{"encoder_arch": "vit", "model": "masked spectrogram model", "dataset": "synthesised imitations of 52 everyday sounds, one a clip", "train_examples": 39062, "n_mels": 64, "hop_length": 160, "input": "log_mel", "win_length": 512, "method": "mae", "mask_ratio": 0.6, "loss": "mse", "encoder_norm": "rmsnorm", "encoder_norm_position": "pre", "encoder_activation": "gelu", "encoder_mlp_ratio": 3, "encoder_head_dim": 48, "encoder_fused_qkv": true, "encoder_bias": "all", "encoder_qk_norm": false, "encoder_layer_scale_init": 0.1, "encoder_parallel_block": false, "encoder_inner_norm": false, "encoder_patch_size": [64, 2], "encoder_layers": 12, "encoder_width": 160, "encoder_positions": "learned", "decoder_width": 128, "norm_pix_loss": false, "decoder_layers": 4, "init": "xavier_uniform", "residual_init": "none", "optimizer": "adamw", "learning_rate": 0.00082, "beta1": 0.9, "beta2": 0.95, "eps": 1e-10, "gradient_noise": 0.1, "max_steps": 11500, "batch_size": 128, "epochs": 37.7, "lr_schedule": "cosine_restarts", "final_lr_fraction": 0.05, "warmup_steps": 2300, "weight_decay": 0.2}
Rows from block 7 of the encoder, named by matrix and row number. Rows with one number belong to one attention dimension. Each number is 500 + 25 x the weight over its row's rms, rounded and kept within 0 to 999. All counts start at 0. Numbers have three digits each. After the name is the row's rms in percent of the matrix's.
# q: attention query, key and value (stacked) (encoder.blocks.7.attn.qkv.weight, 432x160, the q third), inputs 0-79
# k: attention query, key and value (stacked) (encoder.blocks.7.attn.qkv.weight, 432x160, the k third), inputs 0-79
q.33 090:491566462546537548502500493538531537510475487488520480453496453474470484482487503503492535529495513499488519483475465526509502484523512536465504488478486503476521443496523500488503481527472527493517538508496531490480531482496507487513513485
q.34 103:533534479562459518502500495495500556525512530503487496476508497482491487519475477489495474509503443468489499488541532513470504507481492466505472492470467464493531530517502509506471504501466550528475536466491470479509549527501517487537495474
q.35 101:464465491487500540528536501513502483451455484502540503509493485467468514490503508515497519477495508490484508487506517514507503506455483497504487484527463485486518515445529521472502546488512486516464520536521494476518486470497471474539510521
q.36 099:523564522522470507514469507489466490476527517546545487515518502461508489470519513497470519448527485502484503514444527480526531491542488562503486470495498496500503542524475499527507540490483471490496525493478506531497486479464474488516479543
q.37 094:491539528459508490526487499510530525478512516476489443489480512543494493502469541487484504501539510485513458517540477543531476496501513485472496465462487474499528496485517519483468484478458506486456489478487563469502533519478468487559545486
q.38 098:505467529528494530524535470457492483472478561493509486526547480489478458530469500557475503509470504509495488490515457483471532467508483504473531518478471503507515471508493530499538514521567479470485491503499484476464505479512454496455519510
q.39 105:535512513498469533466507519529446485494489497508510491473451498509505514493476501459483532492497513483503491523489506524532517514534491501498526511503520509514479470491490513493511558553495561514485479495485522497489493492527512543508495490
q.40 093:484514517518526513467523479517503448510504539518522472503509524533505469525485549494494481538450487512494492509497473461449490502502519513502509477489519495502520498485478524488513499466456449490493524530510535551535528548480534504540470511
q.41 099:481468456518499517456487519522505517490539484516489490532512502490529456529500544504501536459498523521489499485461495489499507492519469497508472493438523474510491490497492489541487498520519473475458444475526509486535500517503529529481522534
q.42 096:482509485485511511486497467522491471515491520475470526487468501512487545505507518506483506490494516503506514525483538505497463472469478467558541506481511536551480527504531474490497511519464490516444475550511486516522509542538490469497511540
q.43 100:494509449466529467480492491513501520485478490495533496487500505504495516500600480493507518537479510534502543457474493473487493517503508475511499479480497497546487511505506466497513477531522502484476504516521451530499514482484481545551524463
q.44 104:493518537528475507475518514537495475528542515510479480454442507520485476516456513503510496529487483470488530548479532505462471488461464502500531478503561500523509460460530490535526498483515548492510493517510514536492502527507521491523490503
q.45 107:489444536513519499457526486516463470501479491495514523495492524541501493454536518514504458506465456444490507475484480448503448538478526515459507482520484486467560487504451495503497484505465509490559491474501505495482486512487506506503494528
q.46 105:461479540514463495494490503535542515493465507472503499521527474499504475462449511441490512535501516543517497477491512503492464481471523496497552456514468485511539480518475487531497501458489504505477529496499467514482500513481519546478503498
q.47 097:545504479522519481490507513481472540499497444507519530471522491503474491507504500560527525530495474488495525445533501512441513486530510528501527529502450483489494483479495482477521500456503474534521478488522540463487502467501501523547500474
q.48 109:496507455449503523463498494535546486486501509461482538454484513495469509535476517498492520467524500510505512493457511473499500475468475472478459498480533503520485509480467528509481517522494500490488485503504503494496500491537498540499537477
q.49 095:506497498531483504506501480555449519470459507517484504509447453499523526520503518465493511500516479517458564509521483465583497511484499478551498481496520538517533509536479498526527481475490495518470500467501548533476498489454497524487473445
q.50 095:497515503540480536533507468502492458506499521492504503469481502489466515454496437489476455506485491503502565505487492514481517454501520520499483486504518513478504545480504507476574483510505506533494482523543469494515498455479511532511530511
q.51 104:549507526576490550435504490514511485532456530505528461498485502483504487497475525513503478475463524480538476473496484496496500468523493483525483478516519516501513502497502543532515502536483492474476491540511492510539497494466473493469508495
q.52 111:480560511515528509487511501522486462514465513478461493468487518486486543471479517526534512541505535498533463524521494499508513487488482494509442477494503495513511495495470516527513520518555479525459517461484457499511482469458478519494512546
q.53 094:503507514511505522520536491497492534469491499505521490482487532472505487507515482491518544526581503499487497487484512436512485498470460458510519493488483495507456475501504532489461497537514542512524490479478533528518540497488505526473511489
q.54 095:508483513505497530479513498490526549482450497506514462489458545522482541475502465493508508485508511517484487479469507494499458541502504457477441534508505521541477486507522476492493500486498494486511502509522458528488538504460498488501501513
q.55 089:488500496475511483464502495497469524538466495436504431498459485503529461516515511504516554499539487473524512494524528512519484488503529542511510463494445468508540475523471459524495476467497540486482496520455528493493521505512499482475535493
q.56 089:459538518490497488473505544503514452486463481519479517489464549496472486480509486491508488513481508542514485503546498524508459532468470506520471492497535537489511523494508491506568533537539508474475530501506456500504487453514526525548509516
q.57 091:454485452528493485500498522487520489493477472505519458504479495522493532489477498488534519511487514472488491508480484486526468501521508482501507468514485495489488490505511516503471522473514510511497473505532472505505513499503488472508446485
q.58 097:508506442546469456505506498472514530485539493518459471524516471495507498507512558507465519494505492460511514523481481424500518494489470487496527504495474482493507513468526508496505516499520508493484508452510541485486496513493514543454470476
q.59 091:533480510551479503485542504559482506498513502481525545498510481521487489515469514496524468556474465491487462530523505497512500488543492470487483481498455521505530493487483529522483515479516489499486493506513541485501492498505499526494501497
q.60 108:492502511465497478535495493493495477489535485504511502493486498485526457463497477479473462518525471503491517553515547518515519478511494479514510513483483489476501455546560514462508493494503509507486473510543479495548493483488462476434455471
q.61 093:468490532467489502532504478473485532503515518540508465509511518535532454493485452522503503458488497470473542505503535424468496504480450493523532489516495492501490463514492517515470498512478467513494534486502535518480496527533489490503478436
q.62 102:529548504480471516488487517481457432464470470493500484514469516503483483461486524465488523505546522476509509482500536477503529481502559472487469473488464483520501478484513511480483460509455539475511533515492484504499497522516463487478491536
q.63 095:481516474500478451513542534510492525483531453538483456513457537537510478517511518459518517501489462475496509497463513485479495503531505515513549524437517528496536477523487536479510486489515527503518509459478539492485472476448535508481484512
q.64 099:529492486539515479473480501505532584489534511477488525512475513516488458562500496473477487495468465482441475516492518489460477520510483513494505507503493397478486509517471545492471500476532481550492508505524530486488478520468480486489485478
q.65 098:499519458549524537474486454521536534515515532503539516517492498488476537555525513526504508518473463530523489509469508493496474544500498506532551527495504493486530509510505464475456530524523440510502514496524498510510550492507511450488505484
q.66 097:499528512548442532518452539493498514516509436509488486485465489488478553535462546493501483499467525530476491500506535503495546465500505467518523497520471503508527531488523506513513498540513525541518474476439514508521529492470491501531508511
q.67 104:489526474485489545492504536502521483505419464522502463472434466458487560518507537530481504511518473494488478499488545474486517476498510473504456538513479474540534523491501520559520514488493512496490480490514478489476507510514468488494503494
q.68 097:531514467526455468520475517483504511460524469479500475493501437471474445486503545469480501490499508503455524461531496461489472484494482486457514488495460484519486516461498465518481455479466500537527493505511535499504509455566502495488500535
q.69 104:471483512491461542451455476485490489541501482498503516480489451500526495506507468517478505516480514437530510504551495498534547484544496527459542474472504522490587505540538527533484540509474433527467523463456533503512504510509480508497468444
q.70 088:485458507463496497494487532510486527472538477515475512488537565488539497489524489501477507552507493549518494493517506535517462500497507478502493490513475482548520519466500485459510497469511504492522467511466488506458491497542464499547494472
q.71 101:528487501477497456497548519460501538448512501544498498529557490515485465433512499455515506491531464542519528484507519506456492486483495513481491531491473518505458489538464492481486503449536496524534529427503435515498527529485486498538509522
q.72 094:494485514544502462480500488483526511519495500473474537493500506519503519512571444488486489450486496467518478530536524517465533560540494488502490478476519477497522492505514491540504497501508479508523469527425472466516534494509507487549451489
q.73 099:529512499513525520482467480494505496500494472481506475516493476471508526467511489475492468503489462521460482526525552488528493524488514521472460457502475464510499485457457504492502491510507507473539466489547479486470509490518481544509516514
q.74 100:529494479447514453539502524495516534518528495478513509538519503522492541496534494477496523460525490469498486517495520491501465475446518523494546432487480485466503471504503511492533496473488558464524503464537486538485518475523514509506481481
q.75 098:545538536493512523487484517508495502483461508509491478494520482496499541452489534470510522533502509492560546525512501551527501496511514518505476543564544481480536457505494499540485542489481482512449540487504496474478514466510516520512496521
q.76 102:541494519512475522537471525529487497516501494478507486489497513497482513476484494502488498506510512518519463499489469531527456509460514532468515463551512488508505542494477487504520500462506535518515491526496533519496461474532504470530463530
q.77 099:545489500483525521506532500509507498507494536517498529481529485480509488457508491527482499531500523509479522481516461509455468509469514505509530503506467515489484486516531530497477498481553449542488510470502504502481488477492541508534519528
q.78 095:515490458536516543519463473521481442491465523513487495527539514504512498510493498509513532517500481533503481507496505465489518503495470526527489509446545504526499477521493486502456534523498435446494483504536509529510501509498489498459550503
q.79 097:503457491527518522476492495499500523501474540492491486488503495512466517515457453477487528488473511520466475465477512475500518514543465498506519513490535504501521467504486456461494545495516495460540471488525497484500493485534530530502506498
q.80 096:514469492431526467534488492514509500528520549523507546498523493520492535511531531515553532478447437518479538494481497463486483502495505521566500527477477497485526511489489501536475500484514511494476463512538512461502519518527454479470503533
q.81 099:463512512525465520495511509489479481520508510491507494514517478494496512448482502499499546470584509467521546457515524544544535473489516483493539477475473474524473533505499486489486516499494528480517493494472526520439472519503505529467503502
q.82 098:477509522499554505506496501503480497513451493501513525507441442461485543508485519532464460501515513481522506483502476500524508507470506527460483515506485500522464497460446472528534508506541498541522503559511548509461510509501500508472476469
q.83 094:525530511554487508505468541519486500484513501528529475519493490442474487485505473517515569537503490523506491521535513492530462490503500574477477442541469461478476457489514482471450480512503538499494543463504533497498480522512511536550482521
q.84 094:521488535467531504517463533515481520543531504523511490496499476530475504486517507487500527511521497530533527487473495478516517440496469527545531463511465516494501515497508517489485493486492498477494503499497538467512547561518506479507573522
q.85 100:525536465461516481539489513478484479497525491485527500527540468557495508488503498495491522530462546544468545507464493512490462548479469482520544522500457504451479524481527497462497473494476503509507500466483499490539486516476486513472460514
q.86 105:480522518488514535468522505483501488523530521484512544504518524472476520551493501502505488505483490518500453493530458485537495532484474451463512497512532524493512498517452528489525570531494487525499484496512480453490504473502546542535523508
q.87 111:479500490524529537500459519497480465498476514490500479506481513462497494481497496496458474510485527472520525503499481514534491515496462491500467426528550528508473502530504472491496480507495543513488499501495477511462464471474511489553501538
q.88 096:514469521517482487506476510493532472475494491501469469478511506466489515513472536509478518529527514457538531465520461469527536533484482492483476521477489493508471554524470444519500463476557516516506479530509493558478520514529498505503503487
q.89 104:470492548535482531502466500518464482494450466502495536482478535481525482545489475445468519543465490508498483498493518535534501468497482515479473517440542528542517511476501506493545498518517459506534512478493511476493508526476564499552477526
q.90 092:500475492443527495493478513480475486509517514527529503552453486538534512558488494474488516495479484475468520464492466516498504492491470496527517550473492500515516538499480536543505527484505486500468465496517512477494516473483473485487506436
q.91 106:508491500504447550462461545555524470492444459503487530486466538462495504484507521527552508497513514478491458506490524521486485496463509493512452484511525540513536504516498494482496497518520518505459525507506514498494484495488516508468543519
q.92 113:501487523525551515490485463511490511488471502492495524497458522470479509516497504508535472502468508478531488503504469518479534499509491491507487490496516488474476521473471550531528501545481474472466468538491512475502536470485470496491504483
q.93 098:484508490498477464475544527509459499445515537504515480549569487496521487446517489534496507515525505463526521513519517458496495501485478538519531500481461453488487492501512468535464511440515540477525530529512488501484491467522511485490490510
q.94 106:524509519488520455532523502487513541499476484495504515460504536554512534505476513488517527511474537490479496493521483508522490508525520504528539522511490518477489491487543526489456494513467472475519500512536546476475476456536474469493486457
q.95 094:505465514466485497492448463502496520526529464529482536525549478486491534496504481521474472517506527522529466447491523504547493523515513457493436492510536505546522536455534513474507487499521502500505460524513505501500539512470537475515502509
q.96 114:531498545509514516525508524492487509508489533470520482520541459515478491470480539486466506529518488526537498508486496478497487490480494515488527468549514478496465444496484514524476523488526477508551425491510478517472464506519499480518472480
q.97 096:477517460467524496494489533530457499529492512499514530537484535501473509527531500523489528489493463481523464475511456495534488500475480474497490500459527487468526519495486491484514505502493446504435460486484554540519472483503503499531458538
q.98 104:532514534507480493514499481503502487466487518519554477461554529488487502514469499493542504455485478507508543504488459514465520513469493539508506533497515503507483520527513520510546478517540507509497491467528505502511527495502485497484470486
q.99 100:522491530450515497484499523494539497524521501506477471551482488502537482487560477493528499491518476495483524481476536480535516481473497482512532484500489525502471496475514475492480482526486505540564489510529474451483518465522507462491495526
q.100 095:502498528453502492534500478490563530475501506508506463502512455499500473481538503460503528502513508475538528516520556514542477510504471486503544501504504476482460491519497488529488538504514539508506493519488464528494447514512511527534487487
q.101 095:506490530504503483527511474475475516484503512552506466497491482547505503498467521489517510459543510510510553448504442518497470475489513466505493523491530524486526492507529504510497502498529550486518516520491483499571474543498482519479512493
q.102 094:523505477477528478505468504486512540511480463541469508494493456509486553454506521496493478502504537464515493525531520483453477478519454513500524500494520505502503456540515469531491510491472499474509496550493498532479453527492488499460508510
q.103 089:498511484465474508510519504480487574476505470475466479445458472466475496477453509518516537513508492524517480448511539491520493515543539523493472502490499493480482510490542525539502488504523477515519520532499506493478499521511486494485492509
q.104 105:505498485508477498475517455549526518543527519518513506556528510499450480505492481459527469465496525570507499505539525516529487482482539492500541503530504484444491542475464490497489545495485487476524454512482497490464464510504521500515470498
q.105 094:512500482510491508492485524508465559442514497497496526491517475491494485479518497532515537521536536494483503461519507509490558519474481481500496450488531508543526505508543478510474500517473507517488496523504506456553541535470530506484530525
q.106 123:518558500522531519448504484492463466492493485552535501503503526501502493504483494508541499524472497517543510501517472501502471460505489524451489499489496533508470522501454517492529473532431463468479470504548534512480502489508491535478466512
q.107 097:562520498507468505502507498525520519499496497489469476494516484476472463492517503462470494517524459454534504542493522527509488477474474452484505507499530481461504484481476553510464525528491500503515489510472513497539480506485498531539519566
q.108 103:502455525493453510558541498531526517519473433507493519496555478479494509446538505491507488490509469481517503515496493464475490539496477488506514474510494521524499496469517481511464526509525482503519499484430456478526475529503518530493483461
q.109 104:479487522492501529483478498496477485533498508494494551526507532465486524514498538539499494516471478535492482523484470508502465508488539459482512458502491513513490516483531522481544506465531447468479520486498509502510488456477514532517513465
q.110 113:462522488523511493473496499507491471532526503523486522470511462523448461507498505511544505531492473500467499556491494520520491488540540528484512513475511488484480453531470513492522512483444490496504510541551490490492515480470476521523527539
k.33 092:480556501569493536483500529507463529514465484481507492478491535519533524489471511511557510535502537487461519472517505519491501501471483494475479504510494478508546471491509471510492528543536512479483497501486525489517495506495503454544469514
k.34 100:519491477514504473487509521513460507517529497495474492553488499534521471538476518543451511547524517509480491475528542486506478518495471510494488528484548467488550476496512473525469508522494523540529475482511553506508472521534507482545503501
k.35 105:512536508457485516507511528469482521503479471512531504499504486490543468505487507516496517449485510502473507468488448468482519535529533512466458496520519475543540503497514496500488465518525484488493519500500533482498512507514479485489488537
k.36 107:489541495468523505475509529524508534485462486492492536496485451507525487504526468530490490472441517510497495472511539483505502510497514485496515457504529498521483472507508474500513462501518452504458511532508460528486502542497484559506476531
k.37 097:484485488522513494435492542505472525486511540527513522539484564469495527516510530499527497493490505501467512497533464506520500497471500520463539499531484488497509498469524524528530504531542520466516478503485505504530526463519484460519554494
k.38 095:516508436485505519483477513500459475496499488490541531525502480466508466534509491509461523513508484467495570504518532489533497507510510519488541488521495491534516471520507474543517481465491495517547465482445503527508535461484493482502540485
k.39 105:494543528513484488523542524526480489476508513473441450518493525444494485481468508539474451516458493510465462513469513515537465480492517501484493499485524508505514519492489480504517472547497513479485459461501461513505473465485478526499466516
k.40 109:500510481528494508501455450474477502494489474466452471554514514502468532458525497517520502481550489519513459464505485479497527494526477504524474490523484519497462535496497499488533478451455486533488502516460499487472495457501529439488482527
k.41 102:510509509510485527509489528480510533543436484531486495481470508480478466471500457494522484466504441459504505505497513544559492463550460467526508499511479455528524500488459467493507519493466535482487460501525525514463474530471498468549520514
k.42 099:497477517455509487476547506508443500508508496480477461515489512444549501485483524488476473472498505457530490526494527479517456550501500491485495503504507445531522502528531497538542552487538535486470533456459489528501468507467486510507488499
k.43 101:525465488479512505472520465447523471476502494526530479507504505514509490455509512522556512455500509478473532505477495507519541547462467505469502489530506534507467470528509526504471528497504531491458536528437463505503490523482500526492462485
k.44 099:532496514512515467510527481530483515532474525502486467478476516477510483472460501476521510521485471542545481523447471471517509489538537504549516510477520501493510527533493485467516513515527526539515509515459461546500467496490470492514492498
k.45 098:515492505463530476482471522488481482528526488506477486518462516521479492481522550511506492492543511478498519487541510461501486531474487491482498488512529518542549546504502501482490482488498477495490572512495478484551475480506491489486492465
k.46 087:489551502487506500502494526496482489512501538483522459507551489513526502544459497478484494489511504470453469512541471484454514479497474489490486520501532447505555551515494491513491500513479487507469456508481444565516484453493498486532492510
k.47 095:529474527531476460466513495503531525493481508530500485499504476518499544489507496486512520524578514531476513504525495517528461492502514504503460507486472524505462500501513509491495538477486495494473501479480558466479507519493524491520501505
k.48 107:467512514489517549516519532488519472472484479498498495494473475443467485485503496495487532509523482451490514535526516490484487525528501509534527496520534514493475479442538477524474489467504492502495508495462466508520468485548520510526506523
k.49 096:512494514499469484475532497513520486524477474507545478513469544505494502474530537474506494521488554493490487501513494440502497510504465496543530494531464469518467494492538511530495483475519473472518498522502519515521482558531515535507511508
k.50 098:492453497459496506456489490545476474453489479501506473482481497465472513524499535483513516507527480464509475485495521505493534514460471490526489477462499492445499447515473493539486490529573488535493530519495491511527478484487490504512470470
k.51 109:486490518478514501487480463522497453518505496531511502480462465490467490500561476500507495514523502555523508523424498507483520531538454478535519483484552534492517516482452496492526545516473469517532514551525495479487547473515477466518519500
k.52 106:476517476494507553486472492501495471484466521461501532534472520485460444496464518524503504511477500457528496552469446514498490486492537470502483544543514536502474504505513486484485510517519494555507455484530472507519510538503515543502494514
k.53 102:473538486475519505489507521527476462498496521570513473467468517495501488520536451474489526457491515468481533497457535520496517516517471519493524537461491537482528478517522489480469496520520538496482448512474501509478479480481520482520514487
k.54 095:426499512512462507494484496500489507502457468474493469489493502480495502492509477539513498476502524542464533499429454514513473519462506518500522558527511536503522500518474475480522480470487467508527560467471516481479496562473529529495526484
k.55 101:506505463498522517518529508522528437498503492505484481503479498518508436487492456545545493490527491533516451496494512513474519466541565475518541519514488498457523465530461505479492515507526542536520466491487484509506469532513530495491510451
k.56 098:471499489505491497506516508503514498486463473487465518484481502491525441509497511525494498548511488497521506502499516472529509530473507507450509506478460510474473528481529513525515489518469445508471512523503496487486487488507510514503509499
k.57 094:513506517478549530499490462508455540474539479517534470507529510520511534492509492522526486496552476541527465476496526501500543504466513511516503488554494484518520500480521463485495497533508503479530517529498481509510494475499508519486480483
k.58 099:556524485493510467510538513476495491488507490501487509508512499501515480498462509497491525487470519532494506509516518498551507485536511496513517534444522541549494493506504544532515541511481551517464471503471505529510495549534514478504468490
k.59 104:490468509524520453484502483544542466496492488491530507503488509506457498556440493458476499553476507541499508513469483544518499463496498481475465451458518536503477492463504495535486495534540491520511526503466513506459506509487517462477517498
k.60 096:500501522498478446469472486460500476525510497486458532512482468535503501535498517531511517485460516495540513491478550506495445465484516484507572512492515482489510492505496465517534489535515515453510508492528470483471512555499498524489456483
k.61 093:492490526462482438504534478525499522484536531506491474510485572539481496528492536518480504492469489481497488523481512527481493510513520488515491476497529489513483530530511481513528486521507469510530524518526511484474502484520519522555504492
k.62 112:530465515487536508440514514503483493454444467500474498506476524465481479515516491522468516478478504496540490538499479503510486485524509471514494504491534451509519540496520494489458522524489492485480520531521511512478470526510456485517537520
k.63 098:516524506492468458508509522476508527491542447470482502466513505515539495531475549523473484518500499486442466532491547482489471483495494492517486534521522484497480500505499496488503466530480525466460499489551459468486509513483502471523507481
k.64 100:555469475535505511522481464531478493520496438489465493514508508478527506482516517490518469509494505568517566517522530521493506447483497498495507508477500514519459508480480470479518468526510517473517542482526532504506528463492507467515527520
k.65 089:523531508481499484485528451506530487537507533497492527526525476553526467516516478501486479559472487546538517482512512509497529495472487493491488504496483544470525533535486517473521519480466491529493515499501488489503518519488531509491523510
k.66 094:530523503459486549499484511525475483490518495486465531544493541538493484525509509525446487470489482521536533480476488499475530444504483469523544498514461524470472499519511492511492518536498469526542469477523491498527494525538511519489502469
k.67 101:490530522480563523456499564505501479470487450486506485492483554462503488528486491510542457509496484495529451514476507525517488478498480417499512472497536454467449516547497492506464528512448500498480494509499499512491491476487518498513517485
k.68 098:487500495471492461511501503511519511502497511482512502524518524480509467523512548538541479507523480482512466494472501524472512448500494439495487461545475474487490509489491521494509485547511506465484480518505487437506515485520496490497525519
k.69 102:527523488492506508519499466504525450515488486530456482506516462521453488521518489506512489513517491551541450553500486512523499510478489497526518497501540474484474535499440515510508434480489517508536493556503493513494470503462514499471484476
k.70 098:465534451520523539503497509504475489518493464488468525545475471518493483472499468520491518498464509490507480471514513474495546472490483514466434522555520477481540488484494558527526498518519497492462495487492493491547490504494492518511494528
k.71 099:513494509499507480527531487497513530520534503528521513528495515517494486518495499525475518514491523514518521512487490508516521526463489560522484543524521530466409521476518464533501464482508534475503454513523529485495481475523475481482470489
k.72 096:528481468504453453530535479462480488469516558505492518486457504492535479508440514482502486514537455529527541518572513465473527526486532499483498523492511512475501510443469543502542517487527468466513496487492494489474506527505486505461484529
k.73 104:546531525487506536497510484541487516506497502481481499461505471490482507525465519525544490482481522532489487458480469497514493540497521497520474506477530514522485511526465525478469511497549511538508490527489482513517475484519498454463503504
k.74 095:485525491470496491531488503559468540480544455525534484518514464526528488560478493515505490495470526491478498496475519478512466495507507529514503535457508502477496473500492513484516494473510537483518474459521542495472529453524486511525497511
k.75 105:502505466451514494469472551526464485555469513496465532535475496482489458506483535511536463512519503491526503509493518479510478471541487488488498485494548511481495471483503516526473457495528478510500477489513485492505522509443484507487531519
k.76 101:457535484483521525497458547475476505492509510474523496471486475488541475515521473506487526510507495520481469497502480484475513495477568492497514494509511458508457495478505522493496479507475469483491497488497506493506491530487482524512478490
k.77 094:528488502502463515467491493478488489570462497496504529455501531459508528554496493481522450520435521542460496472509494519497521518504498480502486511519521499481496469481493470497529532465535445530459501516524496529511509512499487545473464489
k.78 103:468529481497527522536490475525475485481490504507501529485541482470488508430507519539484496486511484491486527540476477529464510495494495489523505514444493520507524513540485522488513504479448490496491537500497522470547510501484528504498519467
k.79 098:509551520482452449529504486513528497459503542484506527486554506522473512510521525466498489522522461479501505502457505486449496479500471512480507488507515524501494503483517536514509494452530480510537503489543488476487506459506534538492536511
k.80 098:528531489501511457530473472523550477494547525511501458497518524547517512497480562460519496535537477502456543517501498496521518478458501534527525515501489531520508492504477497478498500499479502534477506498569511482505522505501512453491500452
k.81 106:459510524503542530490498529505496494530488504509497499488492548460476497527503515541480526496476499492495481490526497466470489493557505488519477477446510457489539533488519531552501445515533504494489455516495504450459477505496471532493486468
k.82 088:485487480538510517478488494504474489509455515520466505486461464460510487491507500522475469528482538532528465509489508511504540492509515493449471510472468518491514541511482469483509493449543510499517475483479451473511479496511510475503509527
k.83 096:482529482487502509514512500475498471467494492517517484458529481511523506490452490497504515466448529481501472473521512520512473465489438493492509512545513489510552513471493513553459498539520519559490498470504520527441491480506472486490438499
k.84 092:492520534519515510512528485499477471512476499524494502542487538499496492506525479496478573500516513522476465475461487531530542502484476493522529506474519496475528502487525530513484461515479552481484522505499505485516528542529507489488521503
k.85 101:554501529542530460494487525550478502511526547455464538529512506514502529514497470555509518481514513487532528481508524514495511477509502535532531484472466477513530460531515473486523512515451472518546474511507507538469488468494491518518515509
k.86 107:474509470492526494494526488502494484526516464492493523506526470527491517498498458454532484510534519536500503474471520513478502488461509496479465492481490539518488497510487508472504526485484518476485571529509499471490519464501470511474480504
k.87 124:502483504493500536492463498487471488501465527502514522509515555476508457500490523485516508465476477431489482475512507515478501518487493512472483539525479501489499531484534493499511479483522484512469522510523471454471457480476472530531442539
k.88 093:488481498448512513499518543484482536492516488484498535475484524471518529493526481521510500502491504511496494515481503475531488499539509514512515470507522546521476484497511447569489523474492498463448525523493500498481469524505489481484467530
k.89 103:479512508507444525520504526491490489512494457489506490444472499445516513495505507486483491575503506517509513497457490512514534538495480480501467478512535517532530491521518489478476510499502472513479485502482491500516474514517482516488504496
k.90 089:482503538494476479503513498479551487489526505523464535503522483515508504511469527495487476492459501491553538516501489484508479501503493472461561538452485551483501503491467509518517491491482499499508518517485530513523525485531499511479478480
k.91 109:515541518490464544506506502561467515494464471488531518443490522455480500511482474533511504474533485506475494548497473471514517507506476450485474494504537497502528546505556517512507500454505463529505467504473522482513485512500514492480510542
k.92 111:486491455482488493522494457516528465514493494518486546529502484485534533468541535471513521527529486523515514482471493484494547496483485535499492464487474539515513514491478478491533519469486491495548530510508491487507509489491514492487535479
k.93 099:526513481496504518487503511485470533499534504520476515486502527523502497516457521566500502489458496482489475522482523490479525480492523520508532550512534443490523505527530536488461495521493501524485466484522494505544495512504518514511479504
k.94 099:482494521472504445528491431494501482484544464505513547542540509515516475481454529516517487492533534499518503469462527489458541448480480529521493460509510516477530486494532474532501488523505530486500481509474519506516522456544483528510495456
k.95 095:490505478482468481479471508472489513517484503489471459502464515498501490476506481451498518502501532499504517552526477462485519546547496472499477491492516533489477504513553514499493486511527484455481505503498469497471539529512548497461479527
k.96 113:483488503512466488502527484519533502482490498521433459499471435528520503507512505522509525493518502507455512513512495479484503457493500491496522491505539508555477514474537422481478478528533535506461462519505504517494486429453471487499528472
k.97 103:528506532525524552523527513520445494471446502483491512479483520463512541506466499503550495526429482497506509486478487458531488512521509465512436533500519483538514490504562513507523524542517497492461512468462486542476519546469519532499519535
k.98 097:523475484464490527469480479487482526509484490474515529505500527500469492468483502480460484514539490484522512470484473517530464535489511468475481449500478509477484502506508503528480550473519518509490532529436503506500514557540455461511476508
k.99 089:503506488482492515529490455489510487543511508486475566529486476511452482464516498520483451520528464494489537468482499532545552485471450509494539501508535497517510499531501535487504502540478531488514486518524473499555475496505502504533474445
k.100 105:479513494529499495482518476483520491511526524466462510491500512507505511483479492464502486516497460522492498486471528501490513526446506478504460504517539516502470484457531517511495490520486462488526505540510513499517512448510513480485520474
k.101 102:477508510498513498486518514518482557469518553469533481552497524496532472488504531481477515518458510461489484467534481488497501505461480553479518533519465493497506471502472495503512470503478459482514493481452516539481546500501501527497461515
k.102 090:455502459468480485498520489521496466527557534522494493474476529529499501469524549532533526497465470491523485495470536492469523499488502515514500535458497456503494519442497503537493462520495515501534499442500487513493497488522529526443483476
k.103 089:502517530482471476492474537488475515535519481466531473485478527496504527450433494514477501470479505468477470488535550522517497473522468516490527488498472447501528528468493474506506462577464541484503479517501486483472479506523492498496494529
k.104 107:499542516515534530514433484504492497497525538479469494471478467488472473496483480493460510522481507505492517501458494472478518470499524461499486485491539512580479497526475526494529507537468494535497523476542510493513518447502533522494497527
k.105 103:465555430523509449477503484494503475506533541528520473525504526519489515472487506521508492490525466513458463510455556507461498478494450539475520521441468505470495508517496486438493468549473542505487496499508524518529501488505487490523491497
k.106 111:524490571491527549512501525480501495500484472489531539528503504457465481500488527527456508474522539503579461476524474524500524509512499478497449498517471505489510545511512538515515547459504477485505523509495485495486459521513456448488513526
k.107 096:525497512523469476491545469539534484506535515493467491470510450504487548500461479476475467515472469523478513495483483518444486504519467507493525516503490515494513511501505522511538494531484473539475487473526497512458495460466517483528489497
k.108 098:483459468469492431508533488468479494478542502531483448542463480505481531509495486534485514503505494482467506535517546461487471475488529501523510480494505487527496496513465495495482477550477524500474485470482532514467543459487514491507522461
k.109 108:533543512512507529461513507508492458514468517477514489559499523457492503502494509508474525500475524493537459505531510480536484501510514520495474476494512501503524530469462523511505514459525445488500532520478428516517530518501505489500493501
k.110 106:517500523495513545491468477532469514533454505461468526506517544465482473493512502489494482544517537501526491483537463483497524480474505481508446524554521488497485480519499555537501520450504486490528507501477470504520509545512509447489472513